{"dataset": "scattered letters and digits in many colours", "width": 128, "lr_schedule": "cosine"}
Rows from block 5 of a small class-conditioned image diffusion model, named by matrix and row number. Rows with one number within an expert belong to one neuron, the router's apart. Each number is 500 + 50 x the weight over its row's rms, rounded and kept within 0 to 999. All counts start at 0. Numbers have three digits each. After the name is the row's rms in percent of the matrix's.
Before each expert's rows are labels from the 100 images, of 14976 (inputs lightly noised), where the router gives the expert most weight on average: "place" is the part of the image that holds the peak; "top examples" is what is common among them. Only what is clearly more common there than usual is listed. The data: scattered letters and digits in many colours. In brackets: how many of the 100.
# router: router (model.blocks.5.mlp.router.weight, 16x128), inputs 0-127
# up: expert up (model.blocks.5.mlp.up, 16x256x128), inputs 0-127
# down: expert down (model.blocks.5.mlp.down, 16x128x256, transposed), outputs 0-127

# expert 4
place: top centre (63)
top examples: white (62); pink (55); yellow (48); orange (44)
router.4 106:380409494379462415496438442523457505447548444461546538507475572561500473465477535540462527518481664646622605529528557575580472461532530561608452554538541555510507496513536480466482492533517507449553472432427419539432470564533568464531471535517469449544521472530469505481441458562493551523513530554493454539523543481498540498518517473579534499523434509573537510488458553477448523513519
up.0 113:494471403517482423494458528503484495557594518428543479496501465490476462490454477532510491468498510646479513445552594457372480549549504512496481467440598452519524525506524478536528450597413563507481500472507594515419449536538576506395518578422623543535488557392485483545491443542448508552447470452496528430424573551543481559570538486514489479381521512474464496421507522524533572495495
down.0 114:365442465537562570425561535503403531484547541436527561540533464560413423547585427534462573579409506440503525532484524504473457476527414509508456536468471523535512425538520452464508503495623549446584586569582536458467539490503483489420505470488425425559507504491482450459480519519568411462473453466517543522550489500469582472518430425518509489527456458526575534484442501498416474413428
up.1 151:326396382419374393365406466478439459507521512453487458481530498522424459532516510525482458515483693661573601599514558546517481542495481518519506541476503486454508431489516473529470480496560531517503535502509476533491488498548595522442522513533522544529464512519536545493474560524464553535512476486517486491446524524519515526511465496457577489528528464481520485466496506489480535461479
down.1 189:397482432466475536461454518509433423503553544447549487576540459508520483477499449572445531524476376484560523585439535530466425456524449446506502535572518519443505528532455525476532469446538415484486460402514441506472623506506523545459556527475490512533516463509504448477469544559601403477455558465513499488429441517439507492481521512394475485510436490352613474434468432452476412543595
up.2 081:463440540578543574517379383514475478534448564529454401567440503453468430521500520519506502429460552538574530535520523501530455516463486437518507528454530456563481561441552574423470590472601469468554494564478379571492515553546572534513483493415532498491507460519539501538491462504503537483444459433556503584493374399486532481563420477494507534494456554553534458543408586501494449434509
down.2 066:435480573434416541518453516473507438551418513456484468603416415471503480471533561458481479526541492461586466601473385498519485492511480513549490457487502539468514468530444498499459469524451465480393446449519527517490495509558413449513462469542453527502482478470412499451493621465543520447577609585523490461471489531502435472419532463571550502395426458489569516534453455493587518524655
up.3 128:504388326406469455506410476526465392518504526519528521495495507526532459517522517526488506453432630691553568559553568549493492482598434494529466525474441579492557491439513481531478501461547503520506493535493482553458542538567531599427403509484594538447450520540485538500503476431523544553462418519507499529439475400510460478538503510457514466548509503505536481480499568478451480478512
down.3 139:351496470430420504472473491499470423495511512505541443567501491485455524526495571537419462523474462447606517501490496503468450493533450417485502589501511494486397462559498549500436420493494472429477449496481457428487569572525499498542518465490428551462491477520527432433474513575526396448469501432518542512479453555473607511432527449343468483466490548353588457393503522477471491489547
up.4 112:417595479474432447491365561517450472536571525489439459510489514529487464503644551499440509543473550540453609572564468507516476523555518580515474525485469439461542438475545545525548377443476527627405416455479410468493482524513555488515401505483493560479530466532515535497493497537540466568508474436511516584482527529466621522422421501434466554538492435529533508495425481444496509479518
down.4 116:477544504487439487521447476469390441590504489393504480514546572493477472486486473478436533501485546459513599670513532554476478488547523386467540513538520604521536553468457486486491490467533419513524498458522553529550471452422607605458511527560518479395573389557488419440442500531545517402506483473503463507474503472585419499517475476515430443483470429471435514410502494527429502465469
up.5 063:491503462524547566553556491527571529543497531482399507564486567438487465482589449470496531492542430507462603488480490532519544521448577476517504505498456401544491404440472626479484491512522538430480516512459587457632535471476473533588480524520508492486544499534547567524487566530433588562484498525482548517458424542446490498515572547394490484529453581683456476492448416487481546435460
down.5 056:458508525500434423577582545486613523454563492493529491465561472552466500425455482509509516518532474474490496481479451593388477499465444514448455595472436525473514461515457371502472427553489584566469444390499582475493475529453510539421450544538524515477540546520538474452436461405476451506552522522557474509504596602518569549510459519368504519468399462451520437495491514482572401456529
up.6 124:556570553542483581549423510523373450533461619496436516468525534481549504432521518379605541472506460496455577612508412439452553518536489485558453476485392403510590460582489510509497476486471509487515452454540449491518521461552533472497499490573480506476520476528552472528555519561472576444538487411418433544530490595433589487452481487492441565496495458502589567552471524458499537453460
down.6 113:499640564463406417488486526444446456530495438427466422454473543495608528524507473495527508527498470496517560628574574602528550521500541484485449497535481530484477503504436515495447480495491449517418516450516514577536372527466507511494483501523464443423545481555353508569463502407545595479595512484468551486489502388530414465483468479529438555506500546536494542482426455506573507518441
up.7 122:471486507598503419594417532544479469423476479457431548459518487493583467545570460500486348537507499485515539494483470476549475527573425483498532474494553449438497470480430564489520591504561496545432428481576512449462533481460551425502532478496539538516556385533592487473446491576470532499529509523531381554357521627521584508504407522449455470563521484518493509492481428492458542523544
down.7 131:475476536543560489545454525480450470404522629408464525501534472502463459449532473451421584596423489508439554487554518529556494608537497448509525561529449389536501512488531532562539526492442526529503447485549494589498394500473512542478460585529505438428542472547433555497389589504529492463527437490424444528479554418577584517560472438504434533472546428502439502533603508476502548463459
up.8 101:468521482519550598528492460459605459595476543484500530576512460412534512421480442618463515533444544517477439480461511508489486410507540457488570538508506481462481456523537482466481500438487430656600572440398582492409568462507525518525530440413446495582535489498505562518483559452492467527481560565494398618459558563566538538469457493498488555500439557486540495515495456412497503479506
down.8 108:507489418470439563473611587555422498544471462454550501444468469514488505460553468574500523497379554499496506512462385468432506572429470530514458575490510600475539506569531420535601569553507522569531427446557525418480519600491482568561517434511463461496555509524436514452455497503501456484548618503507471487498433483513411468468482507513426463419442521441523441440459411424491503548554
up.9 056:458536539438466483538531420526554541524496509495487415590551507564577503480558536609493521465473524500554540464488429345379524528500517508507494517561584469549458501427450459442399523541506459524509482511555453477530522566528571533508585453583515529463508568571491566497445423431489614561514581509505410513539499461489479517501503437406425566484513527600570524509414545476509522500497
down.9 048:450663510527551550495424577527361523500525560421462527415472560469547532531456401446449503516630523603523486457478527533477537539584493529505604456524494539470446543477473518519472514498513565489424531482497493521531426488575545541434557534508497533597501452512523514498460562506625499508553539424546457522443551534575445518491559458547509483480445544481498461431529539593443503536520
up.10 096:540523576510545641555461514514478461578442537568464462441451509480447468509573536564449497494428489518419537534556525466488593482544446523446472516506492588484509506497474510407468486491470522489544484467481527484439529499441518462557569572533513476408555532525460531496583508522483552456548477541522585581606442456520564559435498407558476512583500590573418439579425565415404521511474
down.10 092:482542630489436508447510415483474464481552510527473463473464562483528482491438439436416501421474514487510608520485453520519597525441568471544523540496468435489453438468581512497522494548539597513563535577435462441413479447470517490576457546523628452384444450463506439408481511425506443436499536537543476507498561451569533582477522476480500569488524484458611490509562598514517506500582
up.11 079:411510518500573557493548554448578517461487441397490537583498471459465474502424549536498442485485456488528588484533534561545552504499528481505472526467591457489500376453426463456474524481545547444485514505431488502525534535467504501564481560476605522471502590505488470585511534530451498674484488413490496552436494549504512543585617517546471513458435566594435475496533436594537439441439
down.11 064:452516464440554492480520579454440531496583437532531580471542452547501445522460512549490548495512437543558525568513556468432473540474488527580479443546550503565505403542499475391512509439551470481573468520567568447516495429487571517491410429549497493569556445631552572407441495458466512526432474508440556534506573532403575491488536496487552450596507522471495515494414422526395424499461

# expert 8
place: top centre (44)
top examples: count: one (43)
router.8 100:487462487524587630450502475468565574524550515524550453546483465471369401486531527501438547493599487505546545522533537434481470560490411505544571493452525503434448481455490557407426447490538568504553486517410452544547574541421481582527440597460401595447464508492457472476551434462481482480501484501558513427528486544508469539529548519620549576508489461464556516534458478505412451522474
up.0 111:563497447469537441496449436478557511512501451465501537619571537485487607586513564431500501409460486580452419537395493566537460441577535534460455509401527509509572485636469474537456567508424499567496505495416423450447483512495453527536510436488571495475540509461466575542601487496503524500461535575494400519492581483492416436498557536509554472465509484565488564490560555569541444519499
down.0 111:542583562592533442477526548444462533483452522507458497476425566537435399549465492535443449442405527581460511466499465463442608505499510581468486535526459473466554406475542541477539399470596511596568560565442542457489378513473539457484508507564474462514549483458549555530561397470473490482486466535552564503532546461540544485506518474517492458524542565608459516467432560515443454449393
up.1 065:416447566526587534615410528508490513613514477523450459501576554578416428526529526545464409449503504561480491478536619554536564410540503566522465505464512491596437555534449463427490528481521481543462548435490429524546539495472563474463476463569472478493469512511561471550509464477406658513528549500502490512454500499553472573554442469477508489466460576561505511519500555448486588485395
down.1 052:475553592466563532621539574534443471483525547578395437500487533472520479461530442488506489535436472457521493505444510539551454478507525508460532438436443516521424541517519561472514540488463360438515456500545557471463483356500477434515421536487436488508502429577590436507441518513433540645494503457476511567496481462533510424532550538457453541554448509513542410489501432437528511585589
up.2 096:505491499552484472519474500533502509503554534515484428564458483593518465519551482453461504544580448510541448503563448529602544467522447488441499509456573523567414569424476611358440483624494454579451482496445487498486558453529534515459473495585548431511487546496514444485489469586419550488475564576448471484506434478510475485363551505514413511495485613547511459465379436515497507506424
down.2 081:531483457541571487562541599451551480502555555573517445495438538492435440466567568499447504554476494558405505400528483586490510503469432485467507519500509482539482541564594485526442451439567496524438431453547599548646530602516501506449524398517389506538494468485471511424478557508542445524516450471444407414514491533533547521531469485517495570482520504454571446450587509510538579535575
up.3 116:542512612413485466432415482498588508526438425578433419470539547499468509468544546441498506516476434492481518527552591501500507473502549519496464527512465499448493483443416454475475440487389503532641594538506565522604508528449443514494572469510487494442505485493512579481546485495479536507353401491545598519588433475426488457494587477531515429539454491486463484521583477488482401527525
down.3 126:507564513564466497586469567547531452472456539593489546541574483470439467511510518417559493540442452487554520516469524517545482441479467478508483440617589542515497555448563498583558601508504441407496560538522524472543589546492404575474468534450568495588502447489517547531503418520543489480484459459450515495485546513517542554593478540441626511560535568503527520476562558522528612631536
up.4 075:579554457527473520585409516445546497515456492443489435518523536498505513547505557486514472485398375561504452531475524481530517538480585602555526497586554557446497562487545466455408556470521589453549417454503536459459451554507530432541524468496482546557562490490510478435522560547395570531485577429425439541463464519447423538438581554547483445497494489629450534534464512469478554456410
down.4 065:426473479492488451408503453453405429602452499556431572419598535480474533502547489398523527515484452447542457461546501565498460424526456470564503514482472453506502543510533504494503465485449400520465547512476529530497494462478343481515509585551360507481618513545473511481529564472658467453575522512471478433482584525487489521521434507599495493477497547427539511471508508491511515532597
up.5 068:542559519541465516516514445480475501501462449510458550511504557471564549506622515519530516511462537518422580457563468502503456526524566399545467560451483499494401475566484492494419629551433501555561471467563598525471496459525483510536409515528576517455501527563519528552467488627502639572517541554410495579528487581470475462459492509480452476455442428599488505489384494482412554496468
down.5 065:461586486566455402535464523357468451545546501464472562428521433426504490448503569533454483504460490493477469487541467480502414538566433473491450402551468523552533531474521559527540471472439466444480464501529511497472496464444464543487505536528508576606435560467483599609492475406542570535526474492551515453446503476508461423410496517553635496549529428592502489516432606555556473538542
up.6 149:476548499455443497502516499563561426577485504526518541596440550535494542479534578515498466529436488499495468536529568575542595493456443559444519468513496521509401495442492522517447490577472516448411550435382532428488561549490501502536539475457511552392506530441482591502590537450551522525644463380421421535548427499555498492459494533544541549395476471531472511456479427512424443531503
down.6 169:532547487519453448488489483419547496428550493500553541539479492423538443559389469498516428528469530512497503473481376482403482554449508506542574486512619604544536485506572569462468496588526469549424471477461477397571434509521534544591455495461524510516428399526483504465539438476444534479591559549552462471484507496573481594653431520508488465482495490545524581513503505544544556558539
up.7 066:460544467517509499491458438508538559523457576556544550473487506524492524599549521459352530451497424590544438532549492424450484484499531425535507532399475546527485525437496448436447530445440512490568485468508545506475448480589537468626461471461532505461548553428551538594479509554433517567416525431467480544487436523417473512440485513488464436506506601568597567533475514549468569481387
down.7 067:464494456502514496511457436489438543523432479504445565484552515568458484494474502463547472448452485558541432546541406447598584522514555427497503532494498481575465526434532567486517493414585585449540450478511526563403452466526511444457478580433537601503428418451525565532580515421556530614558492421518531547538525430519408447518561510493435497516459390432518488489616497537477523495484
up.8 069:508574551503592452558443488543551547590478549459425552541468539537439555536504507544524489448572451474460532398338549467445532476574585556562540509562568545530491425441517554450407504546460576505517519453519468501605453480432574460442480412498531520548492488479497543553473534509400566468478536413484470582474443535496508450414580529475518444496545504521453542519471521547501496432479
down.8 057:596512533565474484517520479558414479528475562553395516392506525437499524493451523433431504577534575573518448505465451432608443471473502433518494514549564447520433436466495446531439509512561475592558460556548545503445469488542418481567459611607482528491584450522455528590510524462536524608554519466540533557583503442502427483580518492548456521423497451487503539506428458503485484523441
up.9 123:513501515537607534481462424562594489517485428549482520515546411502496472502553580565472532620463543518622485540515589532449489491482462537519514483398487541474509559447380546508445485528478615544516523433455487478585584532464497495475501514417419513535458502473486484460450421403519490541566554509487562457447581410471461424516498578520497485520450434476478577567495451510496402462520
down.9 133:567587542516425397536473478488520525459446512507463538530470547449554473521514525472578459480398422509466538497549514521553527538572525406411505521546527406544532432417525534450473530477470514522544468448405505500498417510501489503539448587408490462518552419515534583516430612541437558601553459523537477525493583515539496525527505492457437448487592547616441523433560564493531577497540
up.10 116:530494486520488495507434455444523585501478479433474534501515512489585552581493467528500419556444515472540572488487516507437487466486530502454506525514542470521418521545468542489425549560505494695594445503528435438468408502473447470411441461463514528475453490587433499449551457502494509475563644627570535486467523465472379502480400540494536487557482584461469513580458484453534548497519
down.10 126:543513498451488560418537513508410588567425464454496525448404526573502488567549418587559550417481470470482526546505454448459529573516445534521483439425445522484539414601482469495498512475534521607550425431520511504493441462554461501519509430535435485573553516522461454500517459513533462501588642574522527527468442522542473464394540457461384421542447546480457510561472509437502457497488
up.11 099:514520523561488445490471421473508576493461446488441528480486626527454480574462518483549504433496412486467558515474553539530575497614501551503445560524539499524574422559437471462478560451502461382543467435566461413564466484649577467482536500571495614481498446513496548443520528552521573584524547444460549512488426526490427592449483427541474493575488513546484529541469464522527502419486
down.11 083:348533519458454482506442508405520433490563457442581540543509486419498514429445541522506524467480355421543455541490467513478559475494508452449513574551514470471507530512511481549492551529404523441552472556490548394518513543604421486507546447514498543492426522471440427479485472488603474489444512489513504455535498470493508443527490535434418651454464548376560462525517555512463492545566

# expert 14
place: bottom centre (81)
top examples: white (42)
router.14 104:483405523577554512471520481443438540435533444509485545499475525530525492469466554544496495549533627525521534431553511578532447483453503456445450510533455495546530503485463524561467496458517460441637600590487578528484526469446531514538539474559480482535497454529511453461430515485439556486306348440455516505505535582564553548534446408525530474424456480482466470515486493492470444497407
up.0 106:504544469569519491478547414490495589543482603565336512504532512505522444481566539520494494487493486566564506541471456473499497557570493445475500501500460517438473415462379520492466476504576492506479562449490542547534585521457502469465536654496459451518539509436603487512459543529457487540455402605440523490595500497470450484515451496529500443570620430521406543513469457518415485441522
down.0 089:568465609515506502555395474533489465523468614551519442436586503546571560498472564413466447394428526539523468565418443542488491564492548501537571491561492454488552568529525461459560489502421528521543499449532522430413497440583556507544526505558580482464485448544510470459493508497437490459468488473465473488475491506497427488517600469483440530556502401483593551534669487497521483570531
up.1 115:430465575628485574473452495559571557461443423479500458559560525487464527419449570567506533545533494509553539593461529504561491492459443465553502441464540454480495501500464427477437533433575548477457444526522519445423530552523546424407420575432541626521472473483510576531429473495501469502607520460459499467438447547484521524451421558510536452523472567506563581478517433585545445493532
down.1 114:448511471440407385476544528444563481427525497440519560502488502383470529479551485466526444586488445547486502434619537541612505424459527446530477510456531468563428496475545526504485552564349473492507553481524528398563516518531373562508465487462424449523470482449460536455421567516524531552466462562512477479521430542536538499527455455469465501483538502492527419522511542439513566459618
up.2 130:452530494482488504479475488464503510497517463553515449547550552445439452540551507491482490449486506529592482508530499536476508446461480491498487545473421487440457460470487504511498457481492503647738630529522439456500552490445458420501466508512475466533475513471525499499473438512532481534285495544613618531504509435413514429464530475437485450480508511497531527453559479469508451497521
down.2 150:502545515494529473522381404503603408452469522470524476487618499480502435495510442356435505574472482517555500481488516489501466450491496519574426487504492560588438568428487457600581556570515480404449500460462439470481539536510474508499518536469476487450475449474540378511443510483509429494570476493486511516558540452517528581520501516440566556481512488389560500572491546494514546602618
up.3 115:605608521452556530530516521455535561546592470489430409468456474564553464591611476454483418399514478517603470557479524431414544502509517538446476529489459486510521519444509576501501506544415564423489404475545520499480447520514569538484543553539536491452494671501393502512493441498491532548460511476534502454521495476479420503486470507443409450550485565563419464494473483537463515428491
down.3 111:576551481599446433382508444405398476550508570586569477432501528500504516456526459446511532503409505531562535621509481482449470607521507479592528444542503554426505572495466474459514538516527545549455522461589515593485535425504521555486524506563539384487483409513471397530494503566557467461470489509476409539469554434589519546438478525479495469478475422458538473492476542433510484511531
up.4 067:490525497545452536561528515559462529572517527479486402573576488539493478429545574536470446440508422509481412454495543450442469494548532526464499530495501442473392453478463460469386491552398590497554439545440443494540471571437532495559563431518539492598483557530607578515451456559404509588520469521539537542538512565540421550488495465501439532524389499548459541433423502458461452461480
down.4 051:539401519480423395401434436369482485525549476441592492507509455486511496506422470509507490400420548466462544488557490468503518501527582417498515568497533590536489477573496491474451508474473434608496564497572519521555504511461432529445464560526516524463544431464511476616524492466461492479567481511525598480550442601645488441515548463552419493550524525557555481548518536476479506450522
up.5 120:587451514545490485531489492483526528521528513535459510483474431486507542467507494516546461504482646587444357493554532588493588503548517550464541544484455448612537422461464444512489473508518551408544645514494583450533487563503505470560441528494475480345499494444430466564518480532475497526372395429416586512496527503548458450485567501502504496477502435494510526486501507448546534546474
down.5 136:568495483533532476510468513507469559455557513565539512500551473477514468561497408410512533553510592487565482432528467578547501590488473577541516431515455520490437543559540484545463518535531543494578565566599501514532556559531506455474476540508521507471506506459547491469472345556580463475455488495511503551556548451458533497580426479567495569549525478344480582453648458492539487604553
up.6 065:563555553536522584498492489497539503618495535604443458469398543503500555538450521515443470472542496512526519545524541480468506476521517561522514506508515519520411415506516537455382457569515445497528403425406445483512465469461560457527525518548502562601449561455524534551521395528463580615414530546553473540546491475454422501454533497542512389566497552556558541531413466573435522516434
down.6 047:610511550429529528509561484607442497445501543496370549422542525526553533455506504529519500542463522537390636387486546536522516449547523466579452501436418547549537539512451427546485603540511489479535489511512606514547505423489573401451491509469447498505487410511475464491467596534553489544436436479485463551481544527586519495526551407498543450502484542432484469573495499477443487554518
up.7 105:562575577546457484477426492508467511536524570641454402419572559497497435485531530415576537477477500459509532558517504455456523580546507463500426533524492504505500436506461502422439506562441563474567435475485433494509496444407530483573429520548500427520594541576532539514509558466390594537510488512411534538592487450569457493458504482496378456528525487507554493503451549475486475395473
down.7 092:465523506568519442509413476483487418443532513624511439555450545510371396474466426543420526542440424456475449505468531526512573499526544518524531494444510507491505496518559540513571497539498481451550482485530458477516517474535537625579391636444471611459499511444487497489515406464487544492483461532471489464533444476498560505518396522433408566568494423406488508487517474478602509543490
up.8 102:424457559543408509538465510509492503484469462514409427408552481495393491520536532571590520436533467497540566560446427474500502479424504590511504536610493486531461530596483529460485426555524479550572525468438433497437420565428496453527497545486548526471542483497479439525515536536414511511469631582516519557391460511413491530501572484481545498525463579493579496555463435427413449526495
down.8 096:470482456382528416498452451443523445552497570477526508593538530473560445421460408456504577517505538424466484489493542539512506409469484322487458499459483564546419444466512497551507581521478397425454429495460523490500530457491555583489604510548496546463516479516638498495515536500483546572471476495502477478598419509521478573486538412517537526461514562472499444458531498552453553424512
up.9 084:405515498469486459413511474418442515501526533463513567463519513539482540499551545496444527362480449517616449519593515458512529465487492583537443509413455510480536536566485458522438470543456517567541485513417482456510492430530506455480534540467550471562553500521507572616573519489430567554556625555460554571499488523484541477425512413415494503499468507563468488619477522533499463353493
down.9 072:479565574476451473537442407405494457517399555448484412533629502498451596492424493438475403526486489426541592532481499491493453464520456461618535562541518440521575449421403437447486450558416471494501514486436524452455471528507500473486497629455486471445417514459519423488468516524448450422511530506492526516446569539495572533492564457540472553465489457508561445523502561534528540545549
up.10 107:468478479489505410393549365519533619526495424555531521572575561541559549434490501486520529441468546474577462485499537508554519501477521564476498466475602556425477463574457438504402560592551499546476563524427541462544523496495503496493442460379460546491429464484504512567464410515535526511422439446513550529537460484494434423485492483523474391470509600524570560516553443513465548535474
down.10 106:495518510502532485569432407479581437460463499447471428536582513413486518532461426348481467576508548511490504490513559503581539476528515460492554480468449464528468450491458448574504587551425405449455507485589494399526490620530442522469526595507527439464509443462527518527386512567504547555555466483518530568487564453515505435506411486463501536470551531371477519510542522517522578544562
up.11 101:539508459545476482542477463468509556479523508537429460588460544458585533511487556565513511544530548508423498501458563527541515535560522509490505455489486454526412323473448544442506419488614517574506413539484489489550524473508546572600513375442452487444521490436585578489538446544464521447480382439592501476508485564571511486550477515405513457474479468518479526435502480613425465489475
down.11 092:639483476569513436444530434506571477468506529604451421502537514524459432498436580498440444477528565551569532488567509570559544489543496547519487591552430520496566446516475549599540550543487532479558542504550530567599562525534589560464432497493592397481458502487482516469469408438497534555444458537497516453514490465535472559506500491468551514596580494453548554443581408455482486525533

# expert 12
place: bottom centre (58); top centre (31)
top examples: black (77); blue (69); purple (53); brown (48)
router.12 097:504464499562516420418529513515573590532431486497528445533571508526482594511456507558476564562513494551441490491466520560572481470471456554478482453505568475496499504582507498515399514461497549523626548546570476494556466484476459487483444482461484492546540488471599496533450380497441445475313413423528471570533452566494453483448495474557604468517394538519533454464501544539492463579551
up.0 078:412502558596474537620501519474532532591440481485472530493548477510445511512493534502441476419528422476554498501446513507435539490445473462565551555464526564467514452400524486459477479486504574546503455487388501399484476529524467513570515587512498570495565538481525501483554451585453557499494478405433524488570502570538522479459588590511488469568430409521480535436426461535427511347434
down.0 064:477446436541502569471542623581441462511549433547548524569393546488554518485491542543467421477482541502520434530518474496484468457499508496491507508531568556540523620591609515497479546578458517407485510573514530449546561519514492502494455448442467544581473528447535560465509471541498592520504528436466479539521450405418439487512464509382537510434563535471605436380522457465552561469530
up.1 073:528489520536502465449420490506514504486501421487464420483436516501422473446508569479506484520490585472429528582479442476513474442498638465515578526567463541429438569458446576398449553580443507558449488528481484473556442524487514524478542514477475478537451558577543501546463524475314566568491538508480464562516523453510499555454535480556436462468507486484519427538414475597450499427374
down.1 058:594521506406482510560564555477465502459540598577517583422580541533472617435473456518554524571503535486503468475576480404493378390547538511528534442498506393505543483525463515495434567408444455469533479491564493487477529429542475419532601472417518467587504380513524479409555517530510537479485495560536492440494493421489564480488476479524459533539527523519555512529459512553435545470530
up.2 125:547517485547510520535527455506469470462497476538513524470530552524526548494547460496515523432485547495424504454401449529515464487460483583453484429511527533491509500463496528507549550538476453684615520505524443496457478456463507380533519428444425522383506538552517490492505569537517511508589674631553543583454426574447526452464415519499456427549447515527460547504541475517438513486535
down.2 137:481468468460517546525612593508468582499381436400524562510398510510532511538564534619528517489527497511481437501444426518465528496492486547501455507500505471580527502532481474482523536413418573581580520542494536547533492566522521513576467443428381465537467544532452501453508557454523455527539569577460444469456438461473448487423441484434422511447449561536509404526535525392536435455498
up.3 126:527466492531499494480483404520474486488537527514475492544583550456483522488479509412532586463549412479453513488555499479454469474442447452463540555543441543472386487478517469476465500510510517509669527565481470537534495503418432595472484496463575543521553392570590447520394552562479519460348519578583568528485572599423542531531524501482497504510489471493611446547500535507511482540452
down.3 150:474496474525572446547418501454549409410569601494501611530616505503461392450542404396419546592503520501481507493483545486510420428511459449472483566475478525624474528460450507506616548503516481439457476465464493502473531493423502579472583564524473456451503446526576526452476513541482472502502451512471535524533540501541607550600521519534520487539572521516468559474514574509429539520447
up.4 124:434444565486566539493556531503497463498568453504520432510511451505494528490489567492508461509554625511523512515578505525544473520497514564498471465514525508545467517510534459543477483542472434191438504582578578509463474487548520500531449546481550492506510494442487494513498407439513508465538417364456467519529467575509495507446502485421526558456452487483445478433477558507540476460524
down.4 139:444463463473441556538567605456428477527506452482486500439540464391446564497550489434581517497490572485536493488566466586540545538452525488540543462541521499492483521560637513533486423494481471538498538528627597442550468564568385498517426525539527548513573490498472520439502524485569561485444516517468492494495476458405514436573440468511500577504449477452554452443622441420556490538561
up.5 115:595537402543533514613528500509512542519625535579501571469450491494467421558501560527507425453604503524490480423533457487481479433497528415485470489478466504573477478582495575442506436494510426323491497564514455607524518565520478571454474526519598415467508551467493465456581507511507483537500480501488503446522529526498475499496532630604483484465485497484495509450379460507474460496461
down.5 116:554468488585531549503543531506482424499580477523542601385519473573468581551495487508418448441483473514532475516491412432453429613453425518542525470490442551466435496563483543476485487505525547583616531500475510449511495517575447512566506436535441519471428556519471459464568434418538436470434560588537465501614508491519539463555556560532421433520495480440494521497551494402416482550500
up.6 118:535576586583394464430480437495483566562485507557527437527485471439545516536422541520538475526532529500535552457486555482518453434483480471535547481424508543582350427384454513401514448552554512531639498417461440552579527528474498508468531555480482483489500467517468445489393480485501507499358546599580494568503518539503425524545543474467505505493514529495536512471499533547425443498531
down.6 116:562557459501527387552439436537530412474494473479555575532495542448519429469455428425428441515543541567563516488575507478479450538582437526491478528493517526524543539464431426597579580506449406484519537520468457513591531550450504527571584524472501429523476450479612512548415388536480459522532514488544472454555500513450456528537482517514599520442484585434515589520535554499406527523466
up.7 090:429482452472549472471581421481555555487533490447570460466467603460505438478522531538454436481365575425453488437433492473475516423515548552519486541520463464496464459437603450434529465537492510470525503567508471471532483492501579496519523501462496547489622439609434496532544436492509549511506555549626456644483481554557477439478506440547541527499599473536415591511569509497477472478515
down.7 073:429340429518463518539518474522501477562477482519489535603548441526522509511456529490484496523583611515533493552528485493440524494510415508551512493480482443577532491490484478544465465441411481379520543531426499421523518497392511423565523473499585490424417530543487480492539604532489538425419558469588518441402497437448526516524539445478519589427544432420560476536498458544532460554509
up.8 076:518488553531547549552452503516557410559471464500443485490444479532493514445547602444488560457496567532436505519460475524428532434486444437565551535510453577494460466525452498504372556482420421478527507469438447534564503471431532515518556587566505517436519528535567627475473543509469615583504491537465422517549399545457422464535492434568427549506485449580548563488445450525448551429491
down.8 057:534468466509543487532569594483425527491609492491516662527553369576515525520513417461603524493536573578551491541462499555498450428540511440521506504449483506459465574435528454556594527511601523575529577451542576397454515450512574470538443513520552503488492482533480506536506530542514563553452416577484475461478518572473516488511514549478410485530572509443463476427535490476520504404514
up.9 063:447534512490516502501479519478508440557525495505447471518495579465456541491630537502447430509514472511452565528447376432485571505451491455440449584504485495476367457471430473410461461525512490481461466553525579481519465480514493477483581531436554464494588597526609503640458468545482506577510556520492467488477454552515459473548490517533451450591431474637514523520455531530405491482393
down.9 053:526581439541454438538520480485511479504447562565481560508547574496611434575517479537482497547481554503506477575566422475505507510532559452381359514569462489507484439495575525554560582418526449572526524462500531518501542491530493503508585521554391496446450434489491503522516566634569476478478429487480467565529489451499586522542462549422554543509471456534519392421483485488528547419555
up.10 086:463513465535435554500519398563471510607496523484460480457498512486507573455505545387573505525473533446492473527509525492526581432481531401539462435558497459515448516487482554424476519492485523498508471452442479404514558488377527506512491582527463558553551518533505549602530531466399557483417544491466565590494536490448436606494557463545544481511432357551452544526463422532461537427414
down.10 063:462510419563541475519562535534577501467587495462537631579562539493526524523527484514424467485514581555545507503507459569503490460489455463505495367571496547444437517442525458584476529529544443449502525480608451548533416526531496504608584437534563554499545464498482510485501483529559520540468432460522509451584504482502596563556472494493589534420527588496574472393493552550492508590427
up.11 073:463488533479552495536478503545594508523542524483437547523512557559539533515499593466486551480475488485508469467430495451457459521461606435562434519449491526537454556476505527443462531464548525415503553550424481539543414515457587501556542601533480518514509575542549568651504496565444559589517554442506439482503422540453508398619474502475498454535476513596460501431455617504519449464399
down.11 061:551540493418392549557496519497464500486472494508488446446475472469530585509522462361506499481556497535512520485465500546404538505548470499533593433574506492581549577499547407547535507483544409437438480477547475480640530632471417494516587600515512552493503535486530564515493548507508501464453540516493554469486530448516577473475501455539632486450379526522438501507444413523541536508557